config = dict(
    train_examples=203450,
    image_size=64,
    crop_scale_min=1,
    label_smoothing=0.1,
    lr=0.0011,
    l1_shrink=0.03,
)
Rows from block 5 of a small segmentation model, named by matrix and row number. Rows with one number within an expert belong to one neuron, the router's apart. Each number is 128 + 24 x the weight over its row's rms, rounded and kept within 0 to 255. All counts start at 0. Numbers have three digits each.
Before each expert's rows are labels from the 100 images, of 14976, where the router gives the expert most weight on average: "patch colour" is the nearest of a few named colours to the mean colour under the peak. Only what is clearly more common there than usual is listed. The data: cartoon faces.
# router: router (model.blocks.5.mlp.router.weight, 8x256, trained with AdamW), inputs 52-103
# gate: expert gate (model.blocks.5.mlp.gate, 8x128x256), inputs 52-103
# up: expert up (model.blocks.5.mlp.up, 8x128x256), inputs 52-103
# down: expert down (model.blocks.5.mlp.down, 8x256x128, transposed), outputs 52-103

# expert 7
patch colour: pink
router.7:116093139102117181125159160134159139151140120132138164102138119141094114128118136126101146129153096100141090115162140140179113134090099120155149155084126118
gate.0:128114124125119119128117128093128129129125128128099154127127138128204110123128124117099127128129128122132128128130128095124128128128146128119118137122126128
up.0:132118126125126130126095129091141128127116124125128124129179132128148128117128128131131114128107129122128127119128134055122128129129128103127092129117126132
down.0:131130185149070133185170104128129128109106123125125128128155116118128145128136129127124129122131115129127128130130143172129135038154123130129128078093103150
gate.1:139116128128145132111130146120135125131129122127111129128146150123127129126127128174134128128128120127126151134140115116041121145171202134125129129128128128
up.1:126128128129128124128123128173122128128128118128126128128126128156162122128129132128198128194128129126128128077173244127120126129128128128128128126128128128
down.1:200167188128183127127106137128123128153128128128128123128128172044128128128128131129128125132127128128128128112120157129133118127128070123129137107123129084
gate.2:128129126128109111128128125124128130128125120128122135127123127128129127127132218128128206128153126133137123140140149135128228125136126128141153130050129132
up.2:142127192129130134128147128146128128107128128126115153128134126131126128129131105193146128129118159129090126067057136129126078125126127141130055128128128133
down.2:110128120126128126127129128137126131126128130056159129193083129112127086118126136126127140127137129112128129128116178231120143121118128099135148129151070127
gate.3:123118109128124122140145124127132129130128137139121150119119128125084129123129131128128132123138128126135131198027094128194128123128132128000128127092128123
up.3:128217121150102127223131127128132145094127136130121132125122128123128129128125127122128129128136131123132136121123129128100125116116124127128132153055126127
down.3:125128129142128157137127099128050158128126128105129079131160128073140130128131130136112130125111127128091129130131129144128128130223088130128133139071126128
gate.4:088129045129137126137115126129128153130125127138121146126131095135133126127130128090128124127127124092128127127115114114129103131129129100154125134129247130
up.4:138160128125114138123127128117127120126061129130153118130126230111123123128126126130130132127110129127128125126150160157115128128128137162088128115128005128
down.4:127105188133167130113111156129102126133128131119163166131126138133128073120098124156132128141124137127172127128128138095126128129043185086120128130121128130
gate.5:127133142128127128126126138129127125128131128128128114131129169123141105125132120131138124131125127132099134102092128129131127104128126128128130127134119147
up.5:130142109135131124128130126099133126130116133128128129129126127116132128128083123039134126131153125131127153134130121128136131102129136153121115127129128128
down.5:130103139128131151094127200128134127128128126130232129093160131128128130121129133128128101202052129131128127087104128149128132111127134128128090124122128129
gate.6:127128125160129127128128128128130135128118138139174136128128126126129129058138125136128131120127135128145120040122123128145115121110108117175120159132134255
up.6:128128128193128110128134130126128136129111128097128128095129103149128129129168126165128114130127127224129127121128127129137096116129128118255129130161131188
down.6:123149125121186126145127128120128121087130133127117132128078109135132123135144118073150121131167128128117132128112105123131174129126100116129146131128133096
gate.7:119131125128127146130163140121128130125124126130119063161128127105140143121128145131128115128130128136145128128128128127126109215128128128128131128127126139
up.7:128128084135128133192163126116201139126125124127099128127130099146187128105147166129128140089130129137132124118129120128117128196130124128135128149131128209
down.7:178117130121129100131128096134128131125228152126125127127003076130140128127126126139126200129112082132125133142129103126127202109128128129128128113126128143
gate.8:127124123136110129128123122128122041115140122131130127129144104134135128123115118106123134134124123129127120122112141161147145124129124116129131145123143128
up.8:127112127136111130132124121128162123110130128171129126126141114135062132124124128106118132132127181125128095123113141134130129128128124119129140139123137128
down.8:127004121128129149128118119121138129117128133141126128129129119133144130126052113126133128128130127115132126128130139129128125130116111128128128064160128128
gate.9:132130141111129125075126128127125134137126217087129066137129128126128118146139123126129127130126125137126128118136128129122133121120151132118129121129126128
up.9:122123128135128144133136106165128128128125133154158157119096128124115146129118128128128129126139128125130102165121129128141128135193128192127130129128128116
down.9:124125126134128110125135127128129127127128131127208163133126147128128130093125122128195128118132163128130129129130090126129126123127131128125126095145125127
gate.10:132129133138125121123065041129128124121130004127125128222132117023135155128129141105125128158151129129128154128126046128127126146173132130134127128129121128
up.10:126139114129116096129130128123128128125128123129118133127129126243128127127132130120127155140139147127128180113128184124128125140080128110131139131058128128
down.10:128109133121101084127128107137140159128114109163130153121128128227130123128093128129065131121124128092156122128094177196143140126128100159136176147116240083
gate.11:125157127126140128124133131128126109129128129127133127128123130129129098127126128131133128116139126156128129122136099125128135120145129143074129128158128128
up.11:184146128136125120128119127130128215127124128130129131128197124123127129128182129181124138123106174128131120128122129130143128127124113128149130128094133111
down.11:145159128128129085130128131128127131127127128127139128128144200123128171128128122128130128149112126137134157091133128116097099128127128124241095109126117102
gate.12:113118125128130128128087126098128136134083139132128128139093131094129124128128126128130128127126127108127133134127132118129138128129126163114152128128129000
up.12:120125114196128128174132123107125148128125128136125130127128127127128131128128142129126135126129128044131128128119128120119128134128118164131133165127137129
down.12:129128130249116128100130101130129118129128129127125142124128154082114135130136175128123128120129127139131129128128128132128124145128185129128123217128126129
gate.13:131129048128179150140133116140129133117113123130128132124127125140129127129123186128127128127137128118128129116160099089089122136136124133128137129135128142
up.13:124128142133121112121113141117128124135128129124131106141108130091125131140128117128156124179141128130128128137127129164170126116083131084128107128127125081
down.13:127143065124142123128121160124125129128103083110148131105139185131137184137106132126128129123126130130135085129128124143126122119128125128155132153128163125
gate.14:130130127129132130130145154136131156122112126128189128128232127126128137079141165140130131127102124127131123054132138128132062130125123087143125132115131140
up.14:129128123130128244131139128151128204128110081133131131123152120137119128125125136136129131144123125109140120102138128128124124155042128063135126128117130156
down.14:142033128132053127148125177059130135067198123128130134086121136128128146128128130124124091158128129127128122133127137164066131131137127126131128125144131133
gate.15:128116126128130122128223149117129130116120127128127130127170127122159129113128156137126038128151192128131124128119138124131085127110126128129128160128129201
up.15:152129128128128128155128217082128129127127118126147110129129128124139136122117110126128127128128129146128126128140127128126115111126051128130121127134127129
down.15:137117181139129128125126131132128130129141124130128129129128130138128108128115125130128128128109129128128127128128108129135176126114128109128118133125181121
gate.16:169139126128128120128013134126128130129134130121128127128123128037129128155123126128136128131128124128128129164144128128128116127124132128126129127129114119
up.16:128127087129128124127130128128142128131128117127085058128155128131149116127141129119117128127131138136128131126128154255119127182125115125106150127097127165
down.16:129127128129116128131129154130128134126127130133128129128128134125149127106129129129140142128123250125132125129128139196129129126129128132053127128110111128
gate.17:130129162126130131152147128130077128128129128127109155114129122128115129125122130129028155131127128110154127123142124073129134129106128077129127134126136110
up.17:134133113166070148125128128127149128101136105134152059137115129129158132113128125115131115123140125154124146142108131177147129128145129197121200119128103128
down.17:127140136087206109103119170129115131158129128100127135129128126121146128128121118129128128144119128124167129125141130125129101126123123109129126146128130107

# expert 4
patch colour: cyan
router.4:135127114091123127133135101121101123155084126153134167138131177132166108097129146126131144156123099158134144138109107125135194160121161166099152126110151127
gate.25:125133103163127137161127042128128117106128129144099183027128140135107127000128132148120127076134121130195130140127142096126128140142132133119130163109125126
up.25:176114127132051151130128130075128122033124163127128133126127136148189134128134069124129116131135057129128130128126128178131136128136129128126129121124156128
down.25:126065103129150130128128128144129106139126128127128009129130138116126152124128023199138113132119138127214128126128127128129110126125129126133131127128127128
gate.26:121131146127135128085125155121128109127128114123128115175153169130128111121136128133125123131115118080130126123151129158127111128128127126129124134105128129
up.26:101128157125130130128125129128113141130128128121130128141129227128128105125131105164124136133121076074163121042182132150128126144128158127128131133101126129
down.26:134129131120127092084135127106127132132126128126128132126117125114129125134109127127115134104132153188129121168123121124131203128137130124128139136143131119
gate.27:146133146128111132128129128131125129115126141130124128177128128102127132116242128142129128131128125125135130117129128124131128037079128128126068095128131136
up.27:070128128132101129130133130140104129122128125143128128128129129113128062106131129131099129125129139125130128130130129113137126131072122151128129131125155129
down.27:141128147130007110128122139126134127127131130128157128127127111147129128128130124128139123179125132129106128117129112131128117128093131121130128129126128128
gate.28:123172087130176128132128125132170127128128137128072132053121138126130129122132124129134105126127132187146135117131128117129133127046045157103128063131132132
up.28:127078160133088052172132128128128128130128129132126126199106122116120123128127131125117129112163094091096130128127128150128127130144128129134130132116122127
down.28:128146116120139127126146151124130137128145128056119126124031129158123128127130127124128137129152139130128120130183127151121129128119192193085093113134071132
gate.29:120132163132147115131131095146075120128141127127152132149135130076121120127128050128124124121024111073126128119129131151185133128124115129128136152140161179
up.29:131126108138119203129109128109149125134101094122118091137127127128120123127139138174126134128128127112127128103128130127091130128128137130127128117056060123
down.29:128150140129108129133073125128130138122128095147128120129061178052138142126130128124121148128132129149131110137126128104191126128137123129131118031130125126
gate.30:133127127122118161136105088127130085125099176137125117130149075128129152057128128128128125125128126130128141118121131033129129087169136128128125130126134114
up.30:134125124128128122105128117103130121216127169133155128136134120143160100138131126129136121130109128131128138121107128082133152128128136124136143129126140114
down.30:127125121113125196077206159128128131108137116129122116128114135165127123128108128096124130128113191125141121128132072128128135129118130126112187127128129186
gate.31:120127093091128136130130113128128214133123138182130161129129128226178141127128118127129136127119115125164134125140126096133155133115120123116204122125127128
up.31:128088121126133129059111126186124127121127167130141202126127147157137128112129127130140129151089090110137123127128129107132142141102130127113130127127134129
down.31:129129168128170152142126130153128049131124130131127119178128121085121125129126121156132125128126140130128128123100126133136079075126128118127107107130126125
gate.32:130123139125175135128125114149175128146191125119132128128129127119122157122128106129128133080126125128125128128129133145174128122122129111128111146005123142
up.32:006114128151105146143129155167100071128130138128129128129128128125128128128109182128128127129126127115125133126127125076113122128129115134125153095163108130
down.32:076127180131121128184121133131081099123097128120129127135128112129132139058224128113128131129128128125128134121128127128129128128134108128127151092160128105
gate.33:130129127138130126128173143120128132107124108100127125132128136128134128134156209106127124128133128123124130126170126165115127133125124136128123125127118130
up.33:151150182100206117128130135131142128139124055125128157129126181144154143126152134134124211129128127131124135133159104184128137125119130105134089152125180132
down.33:125117129128128133151126128125119098127128137126137166137139050156128130131128112127128159128111120120141130114130129067129212080128125125122122131211129128
gate.34:115139125143139130128128128139122079128128126131107135125129139138128059125130159131099121128140132128141128157165126130120127238133171116128129195123195122
up.34:127126169128131098124123145129128122146129146108151127207123114103049049128124114128137131129128136114129118028129130129120127128123128109112133127200151082
down.34:123083124127126121104128115127129129124126122127123128127105129128132131121129070126118164132140080158133129120159133133131187131135174113114141128138113128
gate.35:129125241130127126030128135158128121120129123129162123129128132127114140126131131161145217135120125109125116128197111133136128130166132037128129123127128084
up.35:126132128139134202130130126145127137131117162137126134129142138129123124130125133128151130131123128000133129111127206128127128127134125125123108130132142120
down.35:103171128159130127131128110128156127128102126130088128128131129128125021128137151067128128128125127031127139128054091117129127170130141143105094128127132131
gate.36:129122128120158095167135130128128119128129141108130126098128069157181125125132128127137118128126144160101131098127112213133193109114140132134106140130148129
up.36:103108118204113130098129126160128120120129135137144136119127089111101231129127157114113124136129150111135128140086161128169125130154135136123128128128127128
down.36:139109128134117141128105131135163126111122177128144127131133135142132114124129115126145128122126128093129130127128147127142132127054067139128129122124068145
gate.37:150134213134116127128119128127128127134129153126126130129207109128155130127135127127128126121132126130067136087123119082130127128128128128154133128119131128
up.37:134129142125128109126128128129135131115128021132127127127135129145128127127129057129087130130130157128127127149129128146128130238126171126133123165123130128
down.37:132134128138131122128129151108125126139137173124047128169108127181128135129115128124140128127143129129119164128146125130128128130128129126128128127128122126
gate.38:131153129127139133113122135120169113127127154083127104132154136133126204156149128132127221120126146210129128122129126131131138127076041129136141071060112126
up.38:118094109137127127130107109128134127126129148132203220130137121129128132132128131118162125127014128000129127128128155112126099128129128128128125130131198129
down.38:076133121127133147139128052161129129130124004120068128119126198125132125128128130116125127056147128130165128162128088137116112145133119130138129128112126204
gate.39:127116116130107128132091041136122123098119129174137143104130135178155111123113128144110128130119116141148145126111152105112211127129128130128129173128140146
up.39:132192128143137126136129184082137134121131125088100115120131127125117133131164126111128118135130131129124126129130093133151100118131132128133127149180129122
down.39:099121101137124131127127128128129114094136118152128126154131118138138131127127154128127095111129127128125151128094128106118202120123129142073162167128103128
gate.40:127122083130127126128142127127121131133141134126147128138123071128126122180129128129146110127128117125158047124129139128140128127147119188128167155131127144
up.40:147131137127118135128145126218128133125130112129127104128128128123127172129128128129123134124134128114131132129137126128128129063128133128133128134119145130
down.40:127128100127086121128132128126083139166129118128126128128128174111096122152127085129128128125128126105128130123105130127080171179157116133136171172131128136
gate.41:202136130126128140113114200134131127118133065156128132126126128170134129133128156086129101131159157128092126138128129145128123128129108100128117106113113105
up.41:134149187124129127127100156129128121104156115132106132126071129142133133148117127105129119150157151126097139161131106123123125130127059127127120124124121110
down.41:125126113143123149129109170115086114119122160096102128129099143128134125120132122129126128155155119094231128127162128129115133215134058126127129162129121125
gate.42:166129073129128046134107147090124180119138168101095153129124108135128109189116119126164127149130125080128056120129119126066128130144124100125136096111126099
up.42:133138073128140058113117096130129157124128128145088136131145150142122134141126113142178124144126141118132128126118111083126118132209141127128128103121130060
down.42:093128128129163169132110153136128097124133076123125122128124128128131147162134127058128127164150137164119144125128127128115046126118128133131128149119124124

# expert 1
patch colour: yellow
router.1:125128144167143104096167108097105100151131128123106100138171080083122143099160150109138118102132157147127148107112103103081075114112139106145142129138104127
gate.25:131110058129130132133135128051127135132092142150128128243129129132135120128124128146168119128123104080133128124188133131038142129128130118128085138119154141
up.25:132127137128126112125128130183128128125149111121129130042127126130128201128131129037110135136128128133124124127119136128147127130129120129129131124128105127
down.25:129129135134130077139117092173132130133122128146123129106129103128116118121131128129136130113141128130125124128128128174127129125123088040129128128034153030
gate.26:132142134128109192127097128126128088120129128127132120125132117126123128126139126139124127109146117113109152127126125130153127077132135103128108125125122130
up.26:136135130125116154178129123128128078125145135122132128130201116123124129128113116152135131110127058045097143123128129124135098134128129115128126116072123128
down.26:114102120127131135103130124145129198127106125179127104121129134136135094128108125128126124129114114128134123105127130128116130156127123129139147128128126128
gate.27:134136159129126128122141136136126127206127128066128124111143119126129125120136127129131098078129161129098128085061124129129120121130105088128118125129143157
up.27:127072128127129128129127135134128110135114111121099126104144128133126140129130181183058126126138132058212132127125130109126128132127159129128126137128183137
down.27:104132126144114111136129127133166128127153108126129128169107036064094083122140126103132129099133127145129129128176118130133129128128128125119130126143096129
gate.28:135138144148122118102201129128128045202133128117163052127130125124111131128171127105128106125132166134128129092127123128133126124175108070129141129129081120
up.28:118119117045137128143112125130127230111129147153114146116084140130156121129103130152128166128129129107136127143157138125054131139118139226128105133126138124
down.28:133159135179083138115183130136129088123125079129153082117142121110117127117198128110095121119179128138134128114117128154154124127139142103135132128096075129
gate.29:120158076128125143125129130132129128124071132153095128129117143134059093127110142121126129129154122103131124217124195137112132128154131158102129121125118128
up.29:146128127131112165128128126128128060135131134134129128137128100069113125131129133105131127106124136127123129132078148008135129126128113132107126106226104128
down.29:128122104098122125130126113148162128134125173179124131110130128127131149151138128132129127123128128133116127126118136023128128125128176178162095129147138125
gate.30:132128127139127124128107089100224162070128127142123129161127118141124127126142141080109129094129127133119062129117140147159127151123042150159125151103255133
up.30:128127129143102194127127167064128068125131124132119126126132127131127122112140128131134129127115162128128128128151132129135115128125135127132128128128130128
down.30:130136128142127150117173130151126119131126127129162131124120128128127114129096109147125124128129128129131128132128131172161086127125204110109134061129128127
gate.31:099159125137128148123107128161117124108127119114126115138193129122110112188080128135129128133128127141128129126077127132112127127171131127213129126131128127
up.31:093111129107178148127101127153131157214125111122094130121128139129101128255080130139129128103177128129129125173133128128121128130128129132127169128128111102
down.31:151119123255129142127153142113135089074128133128183138149076166143128128128126124126147132184128128118154125126129128127143129128130139109128127104130130123
gate.32:130160118126129109110128138120126133128122100084111126124135132129170133130132140127127117108195147134144130132124105122127220127127126128142144128130080125
up.32:128113146121129125128122114126129000140129146140237132131128109069129126135127128135128128148128128131121128127122128127110129139163160083129115122107144183
down.32:128129123127144118129098113125121134130127130178128128127134128130130042128150134126099129065073128135127109143066121164130129126186113068140119128132143241
gate.33:043129084128147126120127128125110118130138129136128123160133127141136101151123129084128097140125139127095142128127125128098129183127132128129117170149174140
up.33:142146128125128119130133172134135127137121125121129132135125138128124129110136134133136170084129094128135128129145125135139127129151139132127138127126124128
down.33:128096143115138129120102126108116107117159151136128139126101130153128108110128128111118106100123128128069121131135133128128143130138115128130128129128108143
gate.34:128181118126128130097129145123165119091109128125127100120128125128156113137137150104127114131128104130128130135136128202125209124162127129126134027128128111
up.34:125145120152077147139143126141124127127126152131168127127129130128126126122123115117129124128128113115131136101129130129126124128128136128124236124128128128
down.34:131110128144119128124121120121129137124125129129128097111161128161121109134126164119059122130122129131109124130125132129116129128054117132128194141128165132
gate.35:127129095140118126244146076138188143128109123168127123119130117097093112115128128125107141057153125114148092127127129118147121131128119124156129164103127128
up.35:127125152123213132126127126127128134135130133125134137129094128164116097125124126120140126120148131127143093171130128132131175129122116130122138120112128095
down.35:186161128150123044152077042130131157124134127128140128127158090135079102055130145118133128042133128094062125099069125111141128137128128127127127129128128127
gate.36:172155155128129094120128147128139104128115100127133127147184089136128174117150084119128122125126176215128116127029096111180128135092110122145132136123126134
up.36:062086083128121181162126111144070141140125128128113128079106131126128128133114155130130120148128116043170210113128159127067125128163197137127124090130129128
down.36:151190126128134118106171175129129130116126126116146128093134046134050129052123137109128129127128150128095128128126120122188159071104121140100090115128124128
gate.37:128149125129128121128128104127127093127053130113126120135144123125117148128130140129113129028128131135128132151126110128128129106134118128255112135117155105
up.37:128082127161107131135129128127128129122129128155148185112118137131132127129108205128128128126132127111129127131138129146128128136128127130129129166126171216
down.37:120127140126081147137128128145128134126129140128132128128128124158135081205126128122129130127134131132128140143104124128128174132157128099104128133128136116
gate.38:119117129129151112127126132134134126122121128128128104128148128137132129056131152130127116151109194128163127127122132117128110136129128146141124129072123128
up.38:113054143126131129127109127126116127128132131143135125133125158145125126128125128110167127150126124093182119131144148129129116168118164128126128128097114128
down.38:171128134125111196130133137129110128128130127152169135128100125128071105166126121129172122135113122120127129126128092128128106173124127099051122130124132116
gate.39:119129008128136128127097063127143135129128128030128124129128118126142129116131135061174132124127128180129136125123128129128128118128110128123054132128176127
up.39:051127049083081123129104127135128128150148069055135128121122131128132130128088128103120134128127127136130128128128130128129118124128125132064153128128118128
down.39:127133126139126127151131116127125128128128132125128131132207061129135137166128128127106135146129177129117128130112121116128098128159129128128132129175128132
gate.40:131149124129116107087138118113122127134113143122105126084135102127128129136135126121128127132126127170127129160064126114125128128130127129090123129139082127
up.40:132118130142130128164124137159132140110132127135146133129101131132128131128130128128129108127130134085129127103132212107078128181128128128153122127119127141
down.40:127141128107122171130129122128127136129128127118128127128137132129126127177021123126127136127130128133151128127130122127128127128132138122124117128161124125
gate.41:135112137144128116112125147127112060146128127127133128127129122130140120129171145131123123119130128128176126131128126128126129133128139080126132138128129147
up.41:165096126123124127126107129125127082196126189122127146127134126131110096130129130122126148012157128132111127129104129058129129140130136127129133130128128128
down.41:128200128135097132123139122128226157125122118128115088153113123129116126128132143122058081129128128129124124118126129133128128130131130188127082127057122129
gate.42:128127129135121128107128135115119126134132128134126100153124124075116125136129117123149129121129135132113131126128063128135128127131167140136173128142130128
up.42:122123032127074145127130043129128106065087128188126144101129129129128073121112153130106128128129127132130138144097142133072169075128125157134124135102143128
down.42:124166132129131131138128172128126143168152129113127128198134125082096124137130128129132052127124128128071127125128146128129108131112126138125090124229096131

# expert 6
patch colour: brown; red
router.6:167149094143085105153106101126113146120150121128114105121152125159118091139132114147134153114124108176151102143104170144127110130115119133130155127112104133
gate.25:128133115142127105155129126109127135089139152139044128123214119137216129131115135125116121164129128093127143128119199128110128217149127125127148145082150130
up.25:129142116132124127139163165144126193078142147128109129126121127135138131143098128115125128128198152120124145127121099127093128193132090094169139129130157104
down.25:169135128128129128122130125125129097092125087104128128138129124145126110127178129129135128128127127177128114127130136088130128124073124128126128112130127131
gate.26:123127073130118125207147130125129127108228144126126129126093128144199160118122129114130118125127126146137154131128119128126128128133126124125129155129133118
up.26:126137030130198121144138128128128128123132128102127129128127131166152127128152128135159128104128128127145148126129128111126124127119121116130174154129131128
down.26:168137125055118124107144128120128138137122103128128125129130122086128129122152152079128123086135137136128127128129129132130139123088125130110086126130128161
gate.27:130129131126135140128023102130123134153129129128128179128185142132131128128121128128117133127128130141125127152112123000127134139122133124137129129137113119
up.27:127130000160008140128149130224118113093119120128125125038125130133128104123129128136165128129132102120141149120183126143130127127129128184124130114113120141
down.27:174154128134128139128125132130125106128128127127127076171210146128132128128132129191129127130101128132121106135014136122153027128127142133132128106122124129
gate.28:129128174126129124131123123117129128196128134136128128135128157073080128126108128117127129122119101128147128128128131106128129148126116128111125134128117152
up.28:128123128130116129127147000128126128122144127117104165127083128134200124130130133103131125138167130129095127165127115107128129115128129125128127127129138121
down.28:133097145128127128128128145143093049086133128125131143121127093124128128117134133077126105219130128145052127131128171134130124111137127145182128140121123115
gate.29:071133126127123119128134105129119164114129130127124132130124131147147132128130142130058160126138153128128098100126103127123149128140083069133153139128170086
up.29:130129085178129125139130125126129189128109112151074127110131119207133128129134142162115130122128153130127129129125126128117140129128114094157128184065197114
down.29:079182125128156105138131129130107214131146157176142129128122120125123128126083126117124128129129128072128041089127128106128128122129127130126124136128133124
gate.30:177140090130120127125123130128128134093097133129102127088132119128138081135121127128104116148128128193129135130080120128111137160127127128128134128132135136
up.30:149146138117158080129118130126170128125139050128129127124128100157129049131139154128130137094130153132124087127123131223132186134117125106148124133053129228
down.30:160062129181086137123137126128111119147109153116150129174127129123125135129133104152138133183127138140140125134225123122128103128129123132130178127148128103
gate.31:112128133136124140128128097121121149115174129185121121128090135128138120125129143142135128127132127128141120132125126175120131134135136109047130062186128129
up.31:145079141114132112120119141055136129128191123117128126131131117132130096135129119131123133126120152144147106132129123184138129128096116043136127135110127103
down.31:130161115135071126128166128220087128128139124131152123152125116133122128125131128152126128118111128123128074131133171104122129131128110133128127127115135093
gate.32:129122128167121158132112128126125092145128100127124137121130126181132098127134150109128106146117098110130128128130131128107128190130160149110128128123128129
up.32:100132128128134119130168129128125163101129128127130116139123135104123255128126059189129146132181127123129133117127133131125126112129132111159085127129127125
down.32:126166126128149128128121132172127132180070065121119131116131140118130197148128117134063149128137110139180128140224127132128153133107119129130126127128123122
gate.33:105139128112144156121129185127128130146134068076129120128194172126142137130159128173128141126175127111146127129138106129128087129128127053173143157129120128
up.33:127106129128128153128128041133128121130137133146129128111128128127127160129128132128129127137127129000128130130126132116128124128132137126127135126085128172
down.33:128140108128139125163139128129129130156128112125071119131129130081128118129117128148137136126132121131225128132129114122126133148114114124062128132128126095
gate.34:143120114129129128132149129087121154116131094128108248113109138158160238128125146129067135129139127131132099138117128127125138137163128127129130129124133118
up.34:165101131128128125128139130123112132116142124105126140129120132139186146129171144129123144138127129128131101132034127128126137144151128120132126116129125126
down.34:114137195175128148129127127125109128115128127188190141094098198127129122129113125117157122131135091107106120128126128069128124131132133163114134124131110132
gate.35:095105121132064213133159120123127090131131129128115135126116127128129119129128122127125118205171128106130133128133113128119078129130129127113149128189128107
up.35:151132089103128100112126128124132169000104136128077126128130180122125132133116150124126118128122152151227130152118128128131153133135127155163151145125124124
down.35:127126139128137143127127085128092126150131130133125104108130198124128128128148129130131114128130132123146122171135128113110119133128090128083124132127129128
gate.36:128131127141128128097128128130128128112127127131117130123136131172169128114123117129115154148231128116128101134141133127090135141142128174119127137131130104
up.36:122075126128120150133139157128115129114057128125111086215127139134131132118129122070128134128128115121128131112199127109129118128135128128127132132053203131
down.36:109122130032199130174170119127119128170135129132130131129128128070131130200128180137130127148129128130128197135087128098128126126129122128128129127135158080
gate.37:127135057129128138135150123123126143128126121120124129128059128135129127136124087128138128131167121128125140128159108131125128134129140128102138089135131113
up.37:129126175135130127127096161127132111128165139153115133115128124128127163127123190111107142120127134139124127144105109123129106128124128126128125138111137128
down.37:135125150127128008132128103160144143139125124148153134125128089151129101125176145143131153090120146146119128135153128139170131124126116145131125106128129129
gate.38:000120110131116135149132112134125121124128128220115126065138130128131128078116130126128120141127117128131131131127176131126114144132187137094128151127116126
up.38:133133130133116125125144128128127136127127100123131086133125130127135176128136116095127129146215129142129115132129088135129153131126129124255125093155050128
down.38:128128126199114129125122109129132133128116140127129104239131141115124100125128127133130105128124132108130128130128128131130127128133127131129126132128128087
gate.39:093128129133119128127027094127133000141136128128157134114140126133128128131122131133128132137118127108087129129131126048049133132129142116129130228119138137
up.39:141148121065127123129126117128128127149132134129125147101128127133129129128136129125110144130128121108127127134127128035133129132132132161134128127128126118
down.39:128127128130123130131129125172129127129133078139107120132128114115126128076149145130134079128127139219123146133120061098093122128125131120071116115121127127
gate.40:137127128118126126166143129130157226130123125129120130135126132172128127129124128168130130120129129097138133130125159124129128128131128126232128128122104126
up.40:129134155126128091102127128205130113125130128125128128127150123185129128094128190128121131135128128143128123108128128131128243130125126129128082114128127127
down.40:127147128132136041134162142094167132118128185125134125130129128128134129128143127111137137085128128013120119065132123128130129125134118126127128127135162135
gate.41:140164122130106106102138145128127131068128132138162064128129121128129128137126122129129133140138127173132130128126128121126129134127063128180139139128154147
up.41:121110126129127060137128071127167152134126127109131131128128128112128085106141128084117111114130130124119124127068136174130148129125115129126122131130148148
down.41:132052159130129189133139076147123127148124152163129128128128129127127128126089126135124152128084130035125124128139148128133044127125112128144123126124138149
gate.42:127124125160146255127116126128126133128109095128128128125128131147127071128161128128131117200125114077132125026117143132122127151129145092113123109130081151
up.42:150133121129107123122082094112142184123128125130123130101116036144141129165145127070126130132141147134096136136109121127134129144128178125127125128125162124
down.42:130132141132109133124123128127093113125105136131128124175122158125114103125155128066142118155131145129139127128114131132062152142136129191090124116128121126